Weights of a small spectrogram autoencoder.
Model: log mel input, encoder arch pvt, encoder depths [6, 6], decoder norm groupnorm.
Training: muon at rate 0.0018, 8000 steps.
Data: trained on babble in 24 made-up languages, each with its own sounds, syllables and stress or tones, from a formant synthesiser, 13.1 epochs.
Rows from block 1 of the decoder, named by matrix and row number. Rows with one number belong to one channel. Each number is 128 + 32 x the weight over its row's rms, rounded and kept within 0 to 255. All counts start at 0. After the name is the row's rms in percent of the matrix's.
# convs0: first 3x3 conv (decoder.mid.1.convs.0.weight, 128x128x3x3), inputs 75-89, a 3x3 kernel for each
# convs1: second 3x3 conv (decoder.mid.1.convs.1.weight, 128x128x3x3, transposed), outputs 75-89, a 3x3 kernel for each
convs0.115 117 [ 73  43 121 118  84 124 141 147 113  96  81  71  67 129  81 130 148 100  97 108 180  71 100 145 121 120 123 142 158 109 113 135 119 136  91  65 130 126 112 119 132 130 137 115 130 165 140 170 151 150 144 168 146 178  89 135 113 108  94 127 102 127 101 104 119 135  72  70 143  95  94 131 148 179 125 127 175 119 146 172 142 115 105 141  78  50 103  78  19  93 140 126 142 125  89 111  93 121 112 109 148 138 115 111 135 129 113  71 112 107 121 113 117  52  83  89  73 149 103 127 164 109 111 151 109 109  84  93  93 148 108  50 125 112  92]
convs1.115 107 [ 96  65  95 120 108 109 120 112 145 164 195 180 176 209 149 107  93  90 116 146 146 100 142  99 131 152 100 135 131 113  73  79 138  80  57 148 142  84 118 111  86 131 147 153 122  98 140 161 122 119 182 169  99 109 137 168 180 127 139 106 141 160 127 100 120 103  91 109 103 127 126 148 100  91  93 115 117 122  73 158 143 117 105 116  94  81 182 150 103 118 102  58 132  95  84 130 123  41 158 110  42  70  88  78 167 149  96 131 157  47 115 127  59 129 166  85 148 116 100  80 153 152 126 154 120 114 139 120 127 119 143 136 122 158 127]
convs0.116 093 [102 125 117 160 156 106  87 110 132 149 161 139  64 109  88 135 119 133 103 179 170  87 128 182  89 139 128  61 179 142 114 101 120  64  47 134 116  89 120 120 136 131 105 145 142 132 171  97  93 163  92 100 137 177 150 134 160 113 143 147 134 120  57 125 100 201  74 120 152 138 127  69 155 119 111 150 117 127 102 134 101 127  89 127  82 152 134 143 130 123 102 111  97 142 212 108 138 175 156 105  67 146  60  87 120 132  80 107 153 121 127 100 136  96 115 125  98 141 118  49  57 114 113  77 141 138 128 134 140 103 113  86 135  96 192]
convs1.116 105 [123  84 114 107 113 110 136 166 132 140 165 183 142 203 186 127 142 127 143 120 136 152 135 145 163 123 123 107 148 180 146 107 138  96 145 140 101  97 179 152 100 150 131 101 118 118  75  68 150 120  54  97 104  82  92 213 157  98 117 158 173 110 136 151 186 118 146 136 153  67 148 117 137 113 130  77 170 154 171  88 153 159 102 102 174 167  78  90 100 107 130 159 119 136 172  77 137 111 126 157 181 188 189 164 108 150 163 102 117 101 164  90 128 126 122 163 112 160 166 140 131 161 164  59 118  88  70 153 152 162  79 113 111 114 134]
convs0.117 084 [ 77 175 130 131 106 144 106 144  95 147  49 139  75 152 158 114 101 134 113 123 117 150 122 179 100 138  58 119 116 164  79 195 117  97  96 100  32  99 135 128 139 145 103 148 143 192 113  87 114 162 154 140 130 128 138 104  52 117 119  63 111 133 155 149 158 145 185  97 127 109 116 122  48 134  94 150  40 142  85 130 141 169 135 149 115 119 157 169 129 146 122 137 136 112 104 119 130 146  56 172 125  76 139 138 119 113  46  78 150 183 132  80 179 139 108 109 133 173 106 123  92  85 129 125 135 170  87 128 137 114 115 101 131 150 111]
convs1.117 095 [184 114 168 107  87 138 144 148 119 179 129 152 139 134 128 195 128 112 103 169 124 128  87 146  97 139 155 160 120 123 103 172  66 151 134 154  95 230 136 192 138 148 107 123 119  87 148 114 167 181 129 173 215 105 150 150 150  98  80 118 103 117 129 153 179 168 132 192 112 107 110 111 150 154 113 137  79 131 111 104 101 128 182 169 221 175  66 174 118 133  91 142 112 117 105 105 159 153 140 101 166 189  94 153 126 116 121 162  81 161 116 144 148 123 116 157 150 148 146 121 115 153 117 122 120 127  91 141 131 138 124 104 193 148  83]
convs0.118 206 [ 97  75  86 102  94  92 105  89  99 133 112 150 116 116 110  99 109 102 131 148 143 130 164 133 117 145 122 123 124 118  81   7  64  60   2  25 141 129 116 111 117 101  79  80  79 166 188 178 144 130 126 119 129 134  86  65  72  40  10   0  70  47   0 135 139 127 123 159 105 133 126 121  74  54  52  85  59  46  91  62  53 129 142 114 118 139 107 134 138 113 100 111 115 117 144 106 110 123 115 116 134 137 116 123 146 111  92 128 111 121 122 107  85 133 119 137 130 106  73  75  80  52  64 113  71  77  90 119  87 103 126 110 101 116  98]
convs1.118 101 [114  92 152  97  97 163 122  69 107 123 153 147 111 183 127 117 142 155 101 152 130  51 113  90  91  90 113 117 148 160 135 108 161 120 129 115 114 118  63 100 106  75  97 103  90 146 120 120 118  91  98  93  74 109 174 123 115 230 254 132 125 144  90 110  65 140 112 119 138  90 101 107 136 206 155 132 163 135 126 155 126 126 107 146 160 137 147 116 137 123 152 112 153  27  77 104 131 137  98  81 141 118  95 123 108  99 128 125 135 137 127 165 123 189 173 123 167 107  94 122 104  98 127 191 122 124 141 134 138 144 156 133 142 153 139]
convs0.119 091 [119 120  62  86  86 116 154 139 147 170 119 146 119 153 159 100  65 106  92 143  91 157 216 162 145 117 144  83 105  53 151 147 114 114 167 104 132 187 124 219 145 129 109  91 141 102 110  69 140 114 107 106 130 155 112 133  87 131 127 118 102 165 116 143  81 100  62  66 110 147  81  82 178 168 164 147 141 149 138 139  83  96 130 143 160 142 164 114 137 168 104 120  89 110  97 105 132 144 100  60 115  90 186 103  89 129  90 128 140  95  66 137 213 129 124 108 118 131 165 120 133 123  73 127 141 130 130  89 112 121  87 136 165 122 114]
convs1.119 089 [110 120 116 130 132 151 110 158 137 169 150 118  94 154 106  92 103 106 171 116 166 135 134 122 166 111 182  71 151 131 223 189 160 174 135 185 133 126 145 157  82 151 160 173 134 170 140  88 141 110 172 120  91 168 142 150  50 151 122 142 104  85  94 135 174 109 150 119 121 190 111 162 110  34 124 149 149  70 111 149 145 187 200 201 144 145 145 129 110 146 128  60 108 159 143 126 163 145 112 154  97  98 136 112 150 166  74 122 133  74 168 130 168 105 126 179 120 130 127 120  70 109 146 198  88 114 123 119 114 139 146 113 160 198 132]
convs0.120 089 [121 169 161 207 181 160 125 167 163 100 105 116 129  79 107 149 179  82 146  61  63 163  91 120  59 103  96 161 172 164 207  92  93 207 138  83 121  96 144  95 168 156 112 146 168 168  84 115 105  75 116  70 123  77 206 165  24 130 118 170 130  66  96 104 168 157  79 125 140 143  43 124 144  86 133 160 122  84  80 108 128 158 133 144 161 138 140 172 107  98 141 152 119 113 161 134 115  45 148 145 170  90 150 130 130 181 166 154 132 121 128 169 102 100 126 115 104  94  86 141 132 172 147 100 110 106 146  98 133 118  86 140 163 139 110]
convs1.120 093 [139 150 129 158 119 143 132 110 108 102 195 162 112  92 144 135 122  84  28 145 153 159 144 134 131  93 141 133 103 101 116 168  89  93 125 138  73 108 167 171 114 138 119 127 137 104  71  78  99 114 131 128 119 119 103  93 117 108 143 129 100  77 161 109  93  65 125 153 125 147 104 120 132 126 144 101 170 123  93 155 176 149 152  77 130 115 112 180 106 134 122 116  99 146 157 120 166 106 117  82 198 133 130  66 161 133  85  92 144  96 153 128 115 117 145  98  56  54 124 135 131 139 164 111 115  87 166 160 138  61 119 121 140 127  86]
convs0.121 089 [117 154 107 103 133  71 109 121 178  74  99 108 122 142 100 161 179 118 159 194 156 127 137  79 113  97 110 126 130 133 164 136  78  96 114 104 127 137  97 109 139 131 135 161 114 106 115  75 105 115 195  95 166 137 120 126  52 124 193  97 161 127 140 150 122 109 133 134 125 134 102 125  95 100  94 144  97 135 155 136 114 135  89 104 138 139 165 151 141 114 100 125 169 116 116  98 117  94 115 158 108 149 116 111 149  88 136  22  80 110 127 107  66 122 125 111  97 119 113 139 104 101  94 143  75 101 162 141  79 184 169 164  90 195 129]
convs1.121 101 [195 138 125 138 165 124  83 142 129 116 160 155 116 120 136 201 114 139 112  80 131 158 145 153 102 145 113 149  82 169  67 191  69 146 100 177 155 131 167 183  89 136 147 117 120 135 156  84 129 136 121 157 111 144  70 159 171 115 111 148  99 164 112 159 104 134  99 136 142  89 123 106 136  91 163 136  88 176 144 117 173 150 167 131 146 157 134 131  69 185 118 163 143  77 108  89  45 135 137  97 126 120 155 115 124 131 149 140 157 103 113 186 205  68 133 114 110 141 120 137 155 109  88  80 150 167 119 104  88 159 126 113 148 159 107]
convs0.122 096 [ 47  44 139 116 139 176 162 130 148 120  99 105 160  75 149 112 115  88 126  70 121 155 154 161 118 110 144 106 124 123 140 131 130 111 170 117 127  83 142 152 138 175 133 142 135  87 169 130 154  68 114 127 131 127  74 188 126 130 136 128 122 181 183  77  90  78 132 145 115  95 153 102  78  41  88 136  90 160 113  97 143 127  98 104 137 164 177 147 161 106 126 174 113 121  91 114  39 117 126 105  63 115 114 151 147 126 115 124 124  83 127 113 120 190 138 183 154 110  72 140 133 207 105 132 108 112 112 183  85  91 106  59 129 113 148]
convs1.122 097 [127 116 119 138 156  77 149  79 115 204 145 131  91 131 129 197 126 128 108 109 119 129 121 207 155  83 179 115 151  90  78 130 128 113 102  79 177 106  98  64 133 116 146  94 128 189 111 172 173 135 103 116 145 125 120 105 113 111 147  73 114 106 131 142 116  74 151 163 120 160 134 156 162 141 135 184 109 161 119 187 131 157 191 124 153 198 145 142 139  97 144 132 131 148 130 138 132  43 141 104 122  67  74 109 131 155 111 153 127 156 105  85 169 136 109 111  90 139 134 164 100 170 187 112  11 144 103 164 115 125 147 135 153 124 114]
convs0.123 094 [135 146 125 144 184 114 106 134 106 159 108  91 102  90  93 143 125 120  98 134 104 142  92 146 118 190 127 145 110  93 127  76 113 105 136  96 161 134 100 135 129 122  99 120 182 214 134 193 131 134  82 109 129 113 117  83 128 120  97 138 138 130 111 145 204 151 107 107 118 147 134  81  95 118 111 147 169 127 185 112 129  92 128 140  68 114  83 108 121 102  59 102 132  44 155 148 101 175 136 116 172  95 152 133  85  69 152 132 172  77  79 140 139  98 104  88 136 134 103 153 151 141 132 125 169 157 120 173 127 121 137 122 142 150  93]
convs1.123 094 [131 101 197 104 123 164  66 157 138  57 125  94 156 146 165 174 135  82 125 129 154 152 177 113 124 148 121 177 130 135 146 126 141 140  99 179 151 121 144  84 124 131  64  94 131 118 154  96 116 123 109 132  83 146  84 112 123 201 123 179 129  95 136 124 156 143 170 153 121  66 163 131 138 164 126 109  50 175 165 153 116 161  92 128 145 117 109  80 149 143 118 115 149 120  88 109 128 115 107 134  98 104 137 102 140  83  85 103 127  83 151 177  90 101  86  81 148  72  66 101 140 204 124 114 125 149 118 139 192 111 132 133 122  64 117]
convs0.124 090 [102  97 121 138 150 166 182  54  48 138 102 102 169 110 121 162 156 109 170 176 171 162 107 164 133  88 100  86 160 101 148 162 149  83 135 133 115 125 107 114 148 147 157 151 110 153 110 138 157  93 115 189 108 129  84 104 109  95  73 115 120 111  84 118  76 178 129  94 100  68  92  63 159 171 165  73 109  90 146 107 167 135 174 148 122 124  92 138  95  69 148  69 130 168  82  96  91 142 137 116 134 161 107 115 146 121 134 114  97 154 132  79 125 152 166 157 171 135 123 180 151 134 140  80 135 148  97 140 181 167 163 165 125 130 101]
convs1.124 095 [154 135  73 145 124 124 166 160 126 121 148 118 158  57 157 138 177 124 122 147  96 157 137 197 114 111  83 157 126 141 129 173 157 121 136 103 175 149  91 108 110 165 125 105 159 141  89  67 136 125 105 164 115 132 117 167 111  91 100 112 155 119 179 124 163 159 110 175 135 121 138 102 108 148 158 126  45 159 181  79 185 117 178  92 157 116 127 135 104 143 137 128  95 114 126 146 155 143 107 137 179 107 142 128 148 140  99 137 101 161  85 142 169 114 138  78 195 145 194 121 108 110 178 100 164 124  91 111 135 134 159 112  81  98  99]
convs0.125 094 [127 166 102 163 131 148 131 151 174 169 157 137  71  75 150 135 127 131 122 152 130  99 143 130 136 125 174 147 126 106  63 153  78  54  99 114  69  95 119 129 159 120 141 139 119 127 150 133  93  41 130 114 156 115 104  78  83 111 124 138 124 126  70 113 135 180 126 189  62 130 179  57 137 116 179  55 129 120  98 107 113 129 102 150 148 134 127  85 114 152 134 166 122 129 160 111 113 167  86  98 112 130 101  97 134 127 111 145  81  79  95 106 100 115 151 113 120 174  85 136  98 249 159 118 130 127  97 116 101  78 103 133  88 188 133]
convs1.125 098 [100 101 114 114 124 137 148  77  53 175 127 119 155 113 117 176 132  91  72 132  94 183 143 115 161 134 144 111 181 140 105 178  76 115  99  86 158 136 105 146 113 129 142 179  95 132 136 149 156  87 151  89 159 116 143 127 173  97 150 143  98 140 110 156 173 166  72 186 119 169 126  90 126 144 166 153 167  71 143 126 112 117 138 128 165  92 132 147 116 165 106 131 111 140 145  77 101 148 116  27 141 127 165 169 141 170 127  65 104 134 144  93 146 122 123 137 126 159 129 119 141 108 146 133 167 114 115 149 161 117  77 165 108 125 130]
convs0.126 089 [103 172 122 117 169 109 122  77 159 132 121  85 154 188 122 197  76  91 131 175  75 112 113 158  84 123 147 102 143 110 111 123  91  84 106 106 137 101  94 105 119 110 105 115 149 122 143 154  69 183 127 115  91 149  74 115 144 119 134 117 145 167  54 113 170 150  96 103  71  73  56 166 101  97 110 144  55 169 103 182 166 108 174  63 151 137 125  99 161 130 188  58 126 138 132  81  86  91 156 134 102  45 135  55 150 114 146 116 129  80  88  72 113 166 149 212 154  85 129 121 144 109 114 126 147  93 146 121  95 128 135 113  88 141 124]
convs1.126 101 [133 157 110 204 159  94 129 141  69  74  53  99 111 137 134 133 158 103 122 147 164 124 123 129  56 163 117  86 149 149 166 144 155 149 154 130 123 176 219 115 103 171 159 101 144 186  99 131 124 190 158 129 176 108 101 160 109 146 145 146 136 155 158  93 217  92 137 177 137 150 139 158 191 164 187  75  89 137 102  63 176 174 148 100 172 143 162 115 227 112 203 110 171 173 164 111 120  88 104 136 161 106  97  96 191 152  83 134 145 115 147 133 147 133 124 176  75 109 173  93 147 212 132  85 141 134 120 141 132  97 159 153 114 180 103]